{
  "dataset": "rosettes with rotational symmetry",
  "horizontal_flip": true,
  "vocab_size": 28,
  "encoder_norm_position": "pre",
  "encoder_conv_stem": false,
  "encoder_positions": "conv",
  "decoder_activation": "gelu",
  "decoder_qk_norm": true,
  "decoder_parallel_block": false,
  "decoder_positions": "learned",
  "decoder_cross_attention_every": 2,
  "warmup_steps": 990
}
Rows from block 4 of the image encoder, named by matrix and row number. Rows with one number belong to one attention dimension. Each number is 128 + 24 x the weight over its row's rms, rounded and kept within 0 to 255. All counts start at 0. After the name is the row's rms in percent of the matrix's.
# v: attention value (encoder.blocks.4.attn.v.weight, 320x320), inputs 0-159
# proj: attention output (encoder.blocks.4.attn.proj.weight, 320x320, transposed), outputs 0-159
v.139 115 [142 123 121 114 122 131 136 148 180  67 144 127 139 115 112 110 103 141 136  65 141 111 110 125 112 100 156 139 119 137 140 123  98 166 152 117 152 128 132  95 157 111 112 108  86 174 161 148 127 115 139  90  99 166 117 118 151 138  97 152 119 138 135 192 134 138 108 121 132 121  91  89 146 147 110 155 141 149  91 153 127 122 131 139 117 136 113 142 171 131 148  96 186 137 129 136 113 113 115 126 127 129  99 102 155 131 126 119 114 127 170 104 144 126  78 143 147 150 150  89 179 151 136 178 135  94 142 132 135 140 104  88 133 143 137 136 126 150  72 108  88  92 141 113 115 128 121 141 119 103 142 180 103 143 153  93 128 137 144 140]
proj.139 114 [122 150 115 138 105 108 130  86 103 190 136 170 123 170 155 123  89 135 114 154 135 153 138 103 173 128 112 120 124 118 122 114 174 125 133 127 156 124 104 170  91 158 105 136 189  85  98  93 118 115 121 138 113 134 112 159  92  77 134 110 105 100 111  95 136  87 131 134  92 167 181 144 146 145 117  70 123 116 152  95 134 131 159  94 110 130 135 124 111 120 118 126 123  97 155 126 131 129 137 152 126 129 145 154 105 153 137 172 133 117 141 135 109 139 163 112 123  97  95 144 130 111 124  82 131 120 149 121 109 115 140 143 108 146 173 101  84 113 142 149 167 160 100 131 124 103 117 137 154 155 155  83 147 120  92 133 110 122 122 121]
v.140 109 [139  78 155 141 103 155 120 165 174  76  89 116 144 126 117 113 144 107 150  97 137  66  94 135 116 122 134 120 130 119 133 143 110 165 118 138 160 117 154 158 158 103  91 115 104 163 133 125 132  84 139 133 127 151 143 119 164 148 107 135 111 132 123 197 121 123 126  90 136 130 115 135 125 165 108 162 112 151  99 133 110 132  89 177 136 135 101 171 140 127 143 121 138 160 128 124 147 142 119 147 123 104 102  96 124 113 116 123 120 142 148 132 125 119  82 142 128 164 158  95 199 129 158 175 130  90 114 120 176 149 119 116 133 104 131 154 140 148  89 119 112 134 156 142 142 131  92 116 129 111 130 155 102 123 119 113 161 156 125 145]
proj.140 111 [115 126 114 138 128 121 133 113 111 149 151 163 133 127 151 107  87 151 130 143 114 180 203 131 153 115 116 170 105 130 133 100 160 138 145 110 154 118  99 128 130 150 111 119 161 115  94  95 112 121 149 129  85 119 137 121  95  85 119 125 117 151 113 136 113  82 109  90 103 138 164 115 149 162  99 100 118 139 169  73 126 112 185  76 119 122 156 117 143 121 119  82 140 112 172 170 127 150 131 120 100 140 137 109 139 135 139 176 150  74 143 123 130 120 118 131 145 116 114 131 146 142 104 119 126 100 142 113  60 123 147 137 114 162 143  98  83 109 138 162 159 135 118 163 121 126 140 157 118 127 164  88 145 113  78 138  93 114 129 115]
v.141 064 [117 150  99 130 133 106 141 105 114 146 175 162 148 135 153 135  99 180 130  98 128 164 144 148 134 125 128 125 117 132 146  82 142 111 147 104 102 112 104  57 137 140 144 120 162 139 118 139 114 147 129 127  84 114 107 108  92 115 131 123 117 132 128  90 124 119 118 131 116 121  92  97 122 142 152 111 129 119 116 132 149 135 178 113 144 114 149  74 167 143 159 130 171 123 134 143  95 107 124 131 143 167 126 116 141 135 157 122 105  83 135  96 164 168 133 117 158 116 127 115  88 139  98 141 142 130 126 154  96 112 147 139 143 176 134 102  94 106 181 114 141  97 133 137 102 130 161 157 103 109 157 124 146 124 128 103  77 110 155 129]
proj.141 078 [147 150 117 123 108 134 125 117 141 145 114 107 122 159 117 157 155  87 117 135 151  93  76 113 107 134 135  79 166 122 111 156 108 110 119 153 114 133 144 151  93 130 133 156 129  96 142 155 120 137  92 136 183 139 106 156 142 149 152 113 121  74 121  92 141 164 158 179 138 156 136 144 103  86 167 120 128 104 104 169 144 151  86 169 116 153  93 130  98 143 135 176 119 134  96  96 127 116 118 154 159 127 137 160  99 137 122 113  98 185 130 156 115 135 167 115 116 127 112 122 102  95 148  95 124 163 125 131 187 129 108 116 112  87 136 144 163 139 123 124 110 133 114  81 120 119 106 107 171 145  90 129 110 143 169 106 154 143 136 143]
v.142 088 [147  80 161 137  86 142 114 177 167  69  87 133 133 131 111 123 144  90 143 113 131  70 117 150 117 145 136 131 122 124 143 164 126 153 136 151 155 121 147 156 142 104  85 130  92 154 135 129 151 101 124 121 147 139 150 121 148 154  88 132 109 147 125 190 117 122 139 109 150 137 128 150 130 137  99 153 117 167 109 146 113 130 100 156 128 149  95 187 111 129 138 121 116 164 120 119 154 147 139 147 122  86 122 119 142 109 111 115 126 154 122 150 116 125 112 153 116 151 150  97 201 122 158 144 141 114 100 121 184 163 127 118 123 109 128 172 164 149  83 140 123 152 149 145 137 121  85 108 125 121 127 131 116 114 119 117 165 155 114 150]
proj.142 097 [113 117 116 135 137 127 134 124 110 137 149 153 139 109 145 107  91 163 133 137 118 187 203 133 148 118 116 172 104 136 135 102 150 144 135 104 156 119 105 115 143 148 114 107 148 131 100  97 115 126 163 124  82 116 136 112 102  95 114 131 124 164 125 148 108  86 110  91 111 122 149 107 150 160  96 116 124 143 166  81 118 111 182  82 129 110 159 118 156 116 118  80 140 110 169 169 129 145 129 111  98 141 133 101 144 124 141 169 152  71 135 114 139 122 103 138 141 126 118 130 147 152 101 139 123 103 141 119  48 122 139 138 127 161 131  99  84 110 134 153 148 127 127 171 125 132 147 153 107 118 160 104 140 114  80 141  98 116 125 112]
v.143 086 [145 108 131 103 117 144 113 139 178  84 114 126 139  95 103 119 141 134 146  66 148  89 108 108 105 100 175 124 117 138 137 134  95 154 140 130 143 122 149 109 164  71 128 103  69 179 168 151 127 117 132  92 126 141 131 131 165 152 103 146 141 144 131 201 139 143 125 126 141 128 109 109 153 132  95 145 155 138  82 154 132 149 119 178 119 126 110 164 159 124 155 121 160 127 102 114 124 110 117 140 125 131  89 118 143 119 107 130 127 141 146 123 157 126  83 140 141 153 149  90 166 115 133 181 130 111 133 112 149 124  94 101 136 116 119 148 129 146  79 102  94 105 152 126 114 118 110 122 129 110 138 189 110 126 143 109 148 174 144 131]
proj.143 091 [105 136 120 148 128  95 126 102 124 162 138 169 121 147 150  95  87 144 118 143 102 166 179 117 165 126 114 144 108 126 137 101 159 113 144 109 155 122 103 160  90 158 104 126 173  99 108  85 118 110 124 143 108 121 124 140 105  88 125 123 112 135 127 112 135  91  92  99 101 139 172 140 122 165 114  70 111 140 161  68 129 111 177  81 111 134 158 133 129 104 120 105 129 112 161 146 117 138 144 134 121 131 130 121 121 149 148 175 150  88 155 134 100 115 159 105 132  99 120 148 139 115 132  93 125 102 138 117  83 124 154 150 112 159 157  93  81 116 127 153 162 139 112 141 122 109 136 142 110 150 182  79 162 115  84 135 104 101 122 135]
v.144 086 [116  85 136 128 110 137 157 142 163  87 109 124 123 128 105 110 148 128 112 146 103 129  99 140 131 110 138 117 105 146 194 130 126 154 144 152 162 122 161 159 136 106 130 146 135 186 130  99 133 117 122 149 142 134 136 114 160 147 116 132 131 164 134 124 119 155 103 135 150 110  90 131 117 173 156 125 136 105 126 105 160 155 121 126 158  98 142 106 128 147 101 134 101 139 171 123 133 129 199 121 133 129 100 105 126 152 128 103  94 128  99 112 105 115 139 135 115  91 172 145 192 149 137 131 146 163 109 116 135 157 163 128 147 135  99 133 134 139 141  99 173 118 188 148 119 119 103 127 106 109 151 152 164 106 106 161 144  96 106 108]
proj.144 087 [143 116 137  99 125 137  99 118  89 148 109 113 121 116 149 116 118 107 145  95 140 113 158 109 102 105 139 122 123 156 120 100 101  89 129 127 130 116 123  73 126 135 152 157 132  71 122 169  96 142 156 147 126 103 142 121 119 101 140 152 124 129 142  94 103 137 123 111 121 156 123 116 127 117 150  78 134 161 155 125  84 117 163 111 128 134 156 117 125 155 144 123 161  90 106 109 108 173 128 152 158 102 162  96 163  88 178 142 185 123 108 118 131 127 111 127 103 145 113 104  90 130  99  96  86 120 139  90 157 107 148 156  82 142 112 130 133 131 138 161 117 125  75 117 147 118 165 161 132 139 140  98 150  99 168 142  96 127 160 143]
v.145 092 [112 112  92 112 120 140 158 155 180  99 129 112 124 131 115  96 144 136 114 141 134 130 114  97 121 135 145 106 124 115 163 122 112 170 123 128 155 135 151 180 150  79 113 123 106 148 165 114 116 164 122 124 127 154 130 130 141 160 150 105 129 135 119 130 115 130 112 141 129 110  99 150 112 139 159 140 139  95 120 149 186 180 118 161 170 106 112 128 103 144  83 158  98 140 142 118 136 136 174  98 121 160  97  88 121 143 101 121  79 122 121  94 162 142 161 152 163 113 178 143 165 119 153 148 184 159 125 141 102 149 111 124 147 104 140 121 140 110 155 114 178 108 179 141 104 118 103 139 110 137 123 159 151 119 113 132 146 123  71 102]
proj.145 100 [178 107 161 157 112 125  91 123 101 155  86 113 125 145 134 140 149 104 123 126 131  95 133 137 126 140 129 125 100 140 114 131 100  87 123 143 102 121 143  80 110 132 140 160 146  68 105 159 108 113 128 158 164  90 141 112 144 109 129 153 144 119 141 121 116 155 144 108 144 142 132 144 125 127 127  95 119 143 146  98  75  84 115 153 116 130 138 121 130 134 142 137 145 106  75 113 138 145 124 169 136  86 169 138 119 102 170 119 175 162 109 147  89  91 120 119  84 162 117 125  74 128 119  70  71 110 136 100 163 139 135 151  83 118  87 126 161 155 148 144 106 156  82 113 154 136 134 131 151 117 124  91 132 113 150 140 128 138 154 156]
v.146 087 [114 134 107 111 139 151 171 145 185  74 156 107 140  96  97 123 178 135  87 121 141 111  94  96 103 119 162 107 145 109 170 113 109 165 137 151 159 130 175 173 119  93 112 120 108 166 162 137 115 137 113 131 139 128 147 143 172 180 141  98 132 135 144 145 121 135 124 144 159 112  84 145 101 158 117 146 116 114 109 144 181 182 108 148 173 119 104 116 122 144 127 126 100 142 160 121 137 121 162 107 139 161 101  93 135 131  91 120  92  99 143 114 134 153 141 168 170 101 172 141 181 124 158 162 162 163  94 135 117 127 110 118 154 158 112 135 133 122 133 115 158  95 199 153 115 117 126 134  92 140 135 157 152 140 136 133 120 126 106  96]
proj.146 090 [165  92 162 148  99 119 107 121 105 157  70 114 125 153 162 128 124 101 143 136 126 108 142 144 117 127 110 121  95 133 103 131 106 106 121 138  89 111 129  90 133 138 144 188 143  57 104 141 102 112 136 155 165 100 144 102 123 109 140 173 135 105 124  95 117 143 130  99 124 147 154 145 141 124 149  76 121 148 148 110  86 107 115 132 107 158 138 104 117 143 126 139 143 110  82 108 116 172 137 154 140  89 155 118 121 102 176 102 163 154 100 148  98 100 130 122  88 147 124 132  78 126 121  54  83 113 146 101 164 144 135 151  89 114 108 127 161 148 144 159 129 144  87 109 160 136 125 129 155 124 121  85 132 126 153 146 138 109 157 163]
v.147 074 [161 136 142 120 129 143  93 119  74 112 148 145 163 116 129 129 103 135 169 110 138 122 150 154 114 123 143 131 124 149  79 126 116  88 132 126  95 128 117  61 159 154 142 134 135 130 122 144 136 109 157 112 112 100 127  98 111 117  94 145 138 128 149 164 129 137 150 127 136  91 136  84 150 106 107 145 147 132 145 127  58 106 136 118  87 130 141 153 184 134 142 119 150 118  82 143 133  94  93 152 119  99 157 169 145  99 174 140 183 121 131 140 109 112  91 125  85 170 100 113  88 129 119 116  91  91 138 130 156 117 121 135 120 149 110 146 116 167 104 108  73 125 112 133 136 136 135 123 124 104 139 144 103 117 143 121 119 147 153 168]
proj.147 083 [ 64 139  95 117 133 116 165 140 164 118 158 157 116 119 117 128 106 150 124 127 104 146 145 122 130 118 118 131 145 102 147 132 162 146 121 110 149 137 102 178 130 142 118 105 129 165 142 106 147 130 120  99 100 167 128 166 117 143 139 112  94 126 104 119 143 103 100 146 112 132 146 117 122 118 144 138 126 106 126 161 196 166 150  93 140 157 117 133 110 135 130 108 106 146 200 135 127 126 146 104 127 170  90 136 116 192  77 135  63  97 150 137 145 158 161 126 182  83 151 135 173 126 140 155 179 152 116 142 109 120 133 108 137 150 179 136  87 104 101 120 143 129 158 131  98 122 121 123  97 145 140 133 129 137  95 116 108 112 112  96]
v.148 104 [119 123  89  96 140 137 182 147 175  66 140 121 147 100  77 112 159 117  88 111 159 128 109 103 105 124 164 107 151 103 165 113 104 168 123 142 142 132 148 152 144  94 102 126 106 156 175 134 115 153  94 126 129 137 141 139 161 176 139 122 130 146 135 125 123 130 105 145 144 113  97 140 122 142 147 162 132  97 118 164 186 163 120 166 147 118 101 123 123 148 109 128 115 153 158 105 139 139 146 101 141 162  94  79 146 137  84 118  69 126 154 106 156 157 143 154 190 118 156 138 188 102 158 186 144 158 101 133 104 122 124 127 158 146 139 119 131 112 125 120 128 114 187 139  94 107 129 130  85 146 123 151 139 134 122 106 122 121  89  93]
proj.148 109 [171  99 174 163  88 121  97 124 109 163  72 111 131 155 161 146 138 114 138 147 120  82 123 151 129 139 110 119 102 134  95 149 113  94 127 144 106 110 127 102 116 149 134 161 150  69  91 137 119 114 136 154 154  92 149 115 127 101 130 147 139 111 112 124 114 144 147  98 123 151 165 149 141 138 132  91 113 139 140 104  84  95 120 133 115 140 138 123 114 132 125 137 132 114  88 122 140 163 123 170 122  78 169 145  97 115 162 120 168 151 111 162  93  88 131 128  82 152 113 136  81 146 123  65  93 101 141 106 178 155 123 143  95 107 100 128 160 163 137 161 122 154  89 112 162 157 123 122 157 107 114  92 118 119 130 134 127 133 148 164]